{
  "model": "contrastive audio-text model",
  "n_mels": 80,
  "tokenizer": "word",
  "embed_dim": 256,
  "text_encoder_layers": 6,
  "text_encoder_positions": "learned",
  "residual_init": "none",
  "muon_scale": "match_rms_adamw",
  "gradient_centralization": true,
  "cautious_weight_decay": true,
  "batch_size": 256,
  "weight_decay": 0.02
}
Rows from block 2 of the text encoder, named by matrix and row number. Rows with one number belong to one neuron. Each number is 500 + 25 x the weight over its row's rms, rounded and kept within 0 to 999. All counts start at 0. Numbers have three digits each. After the name is the row's rms in percent of the matrix's.
# fc1: MLP up (text_encoder.blocks.2.mlp.fc1.weight, 1024x256), inputs 0-127
# fc2: MLP down (text_encoder.blocks.2.mlp.fc2.weight, 256x1024, transposed), outputs 0-127
fc1.253 033:550482486499468514501474489522532497509508502559523513510510500488511510529514465538484497523503533486496557521496511524515511499511520496525519499453489500529509521442505519537451479472487498470513512462488500554456489467532472501538504500484502508512496502464507467548492544496528500546523478511515480500541472523509521448497522461481497512503506503431508527522496467507504488496510
fc2.253 030:494533479510495496463503507493491501484475482477481473481493532500507485514488546519490532514458482484487466530470503431497515549498498486517506498479475506490453503521500471508501541490557534481506492507453485545487513507512518490440490501505494509513516514519476480508469520480489462487511497474500487474497520494461515520473455528500525490505502502516492496496494506488503508479459
fc1.254 048:516494494532502443486473494529473511502520501493495540502499471506497509501441461499456512451501471433519534516493518494520547481429500492499478521511486502488496537526473512505515537519543477504470458454490468468499484519537463540505505519490487452553446544493503489513514499504531502534519496469523499494515535519515464482507498483465507443484482473510504519547498493523524491473538
fc2.254 044:508503491434480492507471508463460523512489518489524519520501494470469511530520524476458508559489535507549506445565499470459507490457512482522530512478501471540503493525477479529486555488460505501521500499502473508481441505466494527494495489524472484533538524513486493505497490498552468541457538496506518532528509495498482533539481483507498496467460475459481475510506506528502473460476
fc1.255 078:490491504498487499474544494509479520482482479468520526464522490487472464523513488558456517476505512522508536525573508509476542420465505492472537487492544506481493481500498506535506514506478524478511504477499487530525514497515482513481533493508503518517477503532483420535510506475513523533521461516489532480519548503514561529512499484521502514516515505478480485483505532480515494496511
fc2.255 070:535478500526479495469496498539491475501530503484522490495510466476480506500503518518484508486496526471521513441505523492546502531488496471494428518579533497499463469540505503511473544481444494475487472518499507517502532528501476474489512500456502503473499486493528501511537484498454453527492531524527458480512481505516498485535495478509499532456514539490508525522521539485496474511532
fc1.256 104:499492475505536504467475517491528492538482499496509522441539474524486483462511481525467516475499461542514503489477436493484471513529489516544554445493514476484497503523474454474494528474547518490534536518486502501472516556484473497493514513505504504460509532502541502525524489481504514476513487467490527487538487533529517498513481531439520516515514527459485478512539481533495477437488
fc2.256 121:504523507502485479482562504499543517475497474523515516497540495500505484482480450486540531439529463474471507484520504468473464484525555510495514490507541512497500502521525509520483486461543530503503483563511555491503495513486470517500473508522470491510512508513459547537478465461502525539492513495484447486455455481526514513536508503471501492535500509526515458509495521498489537484506
fc1.257 101:526468511498484471471513472472523503501517510487561459496528504524492510510515506500521499510476504534533465508527483493505486515495439507511528523515527507510469500503472474471473504472539493524532483471502522532523524479494539483507461496500488491539463481498533488540463505477516490496438515480482568509557480504515536477457483504508503528486488550474496503487516520563534510476495
fc2.257 092:472502498505490468459479540493519503503477488482462515528460546526511531527524530490489490529475488511493504474479508486461477462523511526496522508490557539488495490523520462498509545492514535443489502520470508515480506495522491516459461499499470502470491493497470489513526503540529512482493475471517449450580524515504502482508482475476454509536509503511509499539498528485496516514517
fc1.258 077:471471510525488478486524513474552490483506499506510495495507552512467498516508508480464478554512494501530472544528504531469505471487527561505549486502513493581450492498500492456463491493482489508490485478505501490504484465503478518532509479463541472498522494485541439502480517462505528506474512516495467528560555563484515519531492497523530498445496524494495502461522490504498461500474
fc2.258 075:536512480491533526510500486492495473470478545490559551503528525490514475501540481512504466488571475471509514554544494503465473477474497486508504483483490499508488544540517506517501502503518522481517501487522492514502452537515471543447508476501454520452538489533531481484529472513504513500456522495531470516467471508440500512558465521509506469495481533440546495527502473473505500525504
fc1.259 109:487500484487519486542499555479515518519500540495537507495525507496451520561500502484503497480545505475493480549525493512529530511500520515519474518492487538495511540443479494498509514493503456509478504469494510523484499498477502477520501501525481509486478531493512482493481514472480506498525525507518451498519484511479528515435485521527480528459492540527523499510540456485487454486501
fc2.259 109:483486485505478445493490509460490488471491527550529485525441490477520497476494484486539501486498494472485521471480527512481490480503500499470510512495523484505522477561499547522504470525516546560492517466517524464512478506459517541540482509554506484484503500501509517553553514512518488508502477463551484483455520518472475542479533491553500472485508463486481479465508575520534509504487
fc1.260 132:529523481503505531461489519487489541498500513514459506525453531482506530526508555493450519467518508479527507479466496511504485490509478480492482503520482498504452511560527473479470501472511526492538508525513498478483509567506482514529477496498473488498498499483519482520482506530496531511475484487498508523503470508525475556443448486530471507457536505518479520524510487455482486546532
fc2.260 139:456487526506497490446510462488515457497471496510507441489516455521479506501499470460484452444499517473484503490423502503510442475465545528499447514472497505476501475513491475511546456527484497472471512532499481540520487507491509494528514524481505463489516532510522444500556487526514515540492464454461476542512503479521468491497485532495452491476503491480479495479499521488515516486540
fc1.261 088:515497500478470523498448460492471493494525476484469495507506511524490470518488498478543491493533457479514498547458543556503489501489493538510513501514502518479525463509515445488523490500467486473486490478481530500522515504480489492451528496511525502518476500488516527528546490452466471515541480499527502489495540455501499478486469510460530490511526483495490535513506533481605512534524
fc2.261 097:494547499504484515496543489480508492519517487522511513487455541477480502503501521482478514469512465509504469485551530518505467505470526510531445497484495506537524510465532500496529518491479541537505480494479485520555513527488505498526498500486426487458511513504534485471501489486463503483533487510502528532547505502494496495484505491504470539491508483486529514461544526477486492472550
fc1.262 088:510460523520478508460480459493495496495527456518474486531520493501534496483491523532486498486514525524518478516491510480520494478454534507483521542527451515471471513480468503488469483505453490520507478461530510464491475503476503507461490509516445439514502500568471474499483505491457476479507496553477483506466517521475492509477516497464507513424505511539506534509472471510493502494501
fc2.262 099:514483523475534475447518512504485476559460462485459549500513477527469509485551518505516484519487494470510465520533467512495506522472445554470456484515537477525473460523486518497488502491521459487507494477528500513468513490522504477507486516536509582483526475521479525464512468499519501496507512530525554477522523502496455508472474460501495522528462492497508495477488470524504478554462
fc1.263 060:538494518500498500485497465476499508560485472504498477491461503493546509534451528496513520433516503494505496507511496505486509479446514486498534506510520481449493483494507539491507469474469532526512518535498515532472475481515548506490456455488502517481492484497509529514479524454489538497545476520469498501495489505495499481516550443472515496486504529509496514481497515540498461471485
fc2.263 054:496491504530489466480482510532525502504552470525542531486499439519468506493517552532502559490475453505542488495528503504524520475512502499460466499474505523520534488473483505493447489533501516481545497511439517477510467533523501515461506502500489478507489517512517512542493460455466462478496502468538515489527511474472499494491473558503490492522509503483469469502475493522468525513505
fc1.264 121:507491488460484489474511457528463507495463502508460541463578491495513465493482511535495511519498487523501512520515472492506497484485507506541516494515457460523542456475495537538464509505537494484517488487526498537483444516482529473528533504488528472507478503494486514501558472514462462506517451411462508523526495482506520518474504502471463482480541526478520464488569461499493518488498
fc2.264 119:494520497480496524458468502522501535536491518518519460511488464510510480516498476545515546468494546563481483501510458484523465488544508497469494508544486495496504485497466494468495492496498495558491494527499520516510516480487511513518455531464444492451490473518492502445510496519443471512533511534483481505457486470504508511512506473518513501522500485459497528495503530478520545473518
fc1.265 095:524482481536515522537509475490483507475509491487544546530503453478441484520463538475517491463510517500518495506470475511482480472491548487504482498476526494484496452501512474468513488502494490506502482499498455487485521549545507476501522515491548523460481478532469481543475460512507521491508490501511517522501466490494511546547535488503512527484485515504444521509517521434494465522484
fc2.265 115:486495510513512502484521487458525439545477509477461506538528497506489518474462472536503485540523470481494529509493489518524498508479495500498474531503483516487544499540500492544503498522528513527492525494546542462468469506460488515496489552534484489514509486498519528537524473499511499505487448551524501490471492474559543470526501513448501460508548515524482442517480491522484522479489
fc1.266 149:528481526452455539515510520537493519531504506470503526513497477493469508474534486488489494510511494468516500521475491526538486539529486490499510501477519492476491482494501496493490515455449517453500525497444470472585451537490506479480536526492517503510526483482532529503491497497449479531494451494513478521522477531511509440504514485466507493492475521480474500499471519496510476504496
fc2.266 160:509480475483512466566490502484544502499483499479481520521455500519485491509512496524489486525523521520497520486483517516511521507503506518505512475537476514529541534498529523475471487479528533492487484503497489485474502493493445512536531488501504542522512481473523506483480468527471505513578536462483510467486524535481512478474513480544480518518516525489526498504498442465499474463512
fc1.267 086:471467488506524507531511457516485503506468505455489495537495481501495471523489495489475443496508513519476490483495443533514514524457481525483480506480527538487507504513506532521520516485506502533519514475479512498508511486521497551474484485504465511535486531481464461530565471454520470450481498470511513496527513486547487451518506495474481542513477464517448475493493528492529538496433
fc2.267 095:460479488465481494513479505497503514491457508473520491501510490484489502486499508440504506482506498484486462531538519471507486475532439503464529493498488536537511503504522504526469476496486480472479459489520500430475497526515532484499493466474504573521510455464463519539493480498471505501488476499509514486520484496500499497491482476521519503531511485489485506466536503551565483518518
fc1.268 077:486491506564457501515514506499486521564509523470477504515475516461489463497478508517494473514472477522542547527514519496478484499487521531471523501513490519484535469466509523505496500502514488503490492496524493512451483503492483487509439464485491519455484513467509516492505495483473489497499494539512501549496507497535539522468473538552493502469529467517511501492521502492513494517509
fc2.268 094:450493465466520494511507503489440507496481489472488489475549496486502509477458501504482460489550500530504510486511508446489489496464495505515488490524487484461448495484505522485488511544508489529485527518501544518521464517510545474523533501505526463509532525496518483561496484513490476502530469459500523518490514487501470498527494486493510501487554552445502463459477488483510480513550
fc1.269 105:462490524492518482501481507503490530516491469486499482502491502543540493437533480532482511491487499459517483517492494425529483524507489515509491476514457481473470536522489499503514512490510498520499545499545502461516506435533514500545524514488546457516482532474534498450473521519501465476469516499505446501498517461540528485476504462496504512473509500525465497500533509514510473525475
fc2.269 107:501500464511491515508560490465477485529461475528505535511480476482476469511543499496487511458566512500522473471545486476523460489515480497524532451500469497495474529481475459493516504506527509482496481455508486527503464527467548519465520541497478412501469520500467483533468490488481509495503510518495541480505485503552512461483564494483488493505516521488498488467521534520477549473553
fc1.270 134:504498439511530475472499525491547474506459508532498522498493510513512497520520519533476480485499515510501473497560481530470488550505490496499529445471489489489516489493491502486577516483483514465488535478524534508557448528511519504513464517483465494523543505462484504489511531478513499472549512494484493473494509491507480506513550513521482505478499492464497459503531478487474546507531
fc2.270 129:493513496550525524518548504490453502463485485530488482516470485507537487513515532446506472517516488528514518509511508490503495494476515479465453460508522513508519519464490480488460504489532506546540507517518507495544499498525552518479486498501561495472491474519503511446521505467500464524561541476524482503502503466478514471460463422466520489516474511523478524550516516496483497466476
fc1.271 084:493527546474479508505520550506448517493528479501547529479498540539447515539492488499494478516489478474459468479438486530497496527467492531523525505529463501515467503493553502474495512524503545550559505502507504521520510525423529485488523509523496516499479441518511516517491526486482510515489548502452472469505546518523498516513462451523498523506503452482499492461520490475498495469518
fc2.271 093:507460524500513470479504528447500484523490494501473476505493489505507500526490497562560490469515534485473498519501497479515468488501491508514488540491512476538506494519465444501511479522499478488497477461489491479458524440521548484551500495517486542522523543494539509484528483517491502496519478496503520525460531475500498538516457528478531524491484473451506494532525582512513511532528
fc1.272 132:509512508516504501488513496525524517536490481547464463488553499484470525503494410471515499496505542536478506500542483476470509480472490520522487493494505519496478501481482488527493514472487494467499489448519469477505504541527512484494492517495503533531536512501541505491534510485531477455443483501484474510503530466486471510508466483511496545502528500481495525503527506523541437493466
fc2.272 123:516499525519499495487472531493529534544489479467526513504478523495503476489493463502492535501499480511483496477499503485504502500455510491495512475458478460528494464471533453468477487490515445464507489499532524527484493480503504512511460525490532502503487494510518523519470525520487533466483543522496493509507511510541479486515479481489481469510473552514497478507464492508501489495528
fc1.273 093:531496531525475537495485470496511513482521470500523508519504534502539476477497443494488460517517498501506477534504512511529522465495515492467508542480527526554487538491516501493521503524524514503524439498477481469508538454496461501493510495506520512482501507496519477489540485497441492472489498509519504469485482460493534487520532515533480495505532530521565489526515510526518490477480
fc2.273 098:495516537484498488524498497517511486526537514511507455467501502527528488517496478522483496486538529516478500481502552506499508522500520498536517511502548529500470493451474489484481511461513503507493467471516469534507517487474467453510533531527503479497485456514488491501481501499498499498470489481474483517511479459482450528500535525460502516537556519502518534479510492492517527503505
fc1.274 089:556525525480487516511517474511500464501475478479499544497510530475548490520550500507506484518517529530521479488464483518504486482485524491489463506446538497513505468488549472518504496537471522498557500456496483526480525490478461457477513507526496535466535505504471521513515507515573456465539506480497460493467483556507475535486473498470502503458510532505541468470478553497495487501493
fc2.274 095:542512530488514529545522478522502531498489490451482506483507499488465521476469506524493541535541507538503468477518469463535497479510539446471510536528491515503521489498539521525488526475538475454524477529473477490512449505555509524489503498455523471498450508487488510483515529505489484466500487479523530522520477452554472527470500504470473467508488483475496456482514493513469493502536
fc1.275 081:458491505479505510479485494502511462481471522487501536505482455518488474520485512497506501484478522511504520530479517521483483535516480484508507496576498527522463456483480484501512485458511483563498457470471527473510470481512490488465471496543523557518500501509548532535505497521459459502505555485466553482504492524538515478510538510489503478520511551457508466465488550480516488532480
fc2.275 078:515521509469482497490504540462540492545539508505490491482491504491488480502510486523477497502445451500513454498521482524484535462472521494501508506529527503501496517477506458479472487474472531491497531513482485527466513529528522488475541467479519433487426527512481526520492494494513498509516508538448503488549460486460498474475507504517533516520480508509531491486499457522505483454543
fc1.276 082:512481496489510516495474490508475533472484489455529494484464458517465487511477522521497486520462470486460485531550477484469474494508489541497478531510541502493502535532478526473494526530466504450500475535456506492478482506503513444476479481520527511527488484521553496500509528523485520531539494502471551561531460490472522483470454519484474502506493503491467506470499502506535484532509
fc2.276 083:511471467540495469497497512469488487502534478532484481511552487492504477501518481516543511465522511499472512489499491484559471515528513528522515493457505495500503518530519479483463471535497543493486492488492558521458455511483532503472505495516528470496503501506534501517503442529500466475511464571476489490558524509528511501530507497478503493527502531510550524526524496517537525542541
fc1.278 096:537479521483474480477520511495481497475492523512508497494509496504492525535529468493489545455494508512483495458505488528538492507482524532525531465421484486482508540502517533481443536464534505509520539475484481505459485529494525559498559500488459454471475521535479487496512476498497508509487536469489498514532494526488514468508479493536492530474481476505504488534506512537489475483457
fc2.278 113:471518509532510530480498489474450503506475507475464494494523501493510519470428502475514522465497490452497513526469514524516499484570503484528518498507493485526465475494505543484497486474479455467537518497477490520524493498516485521501504510449502502526528490476470551519477532482530505460527471517475500548526501524441543457493483548512489491488459511477485467449474501499518513497498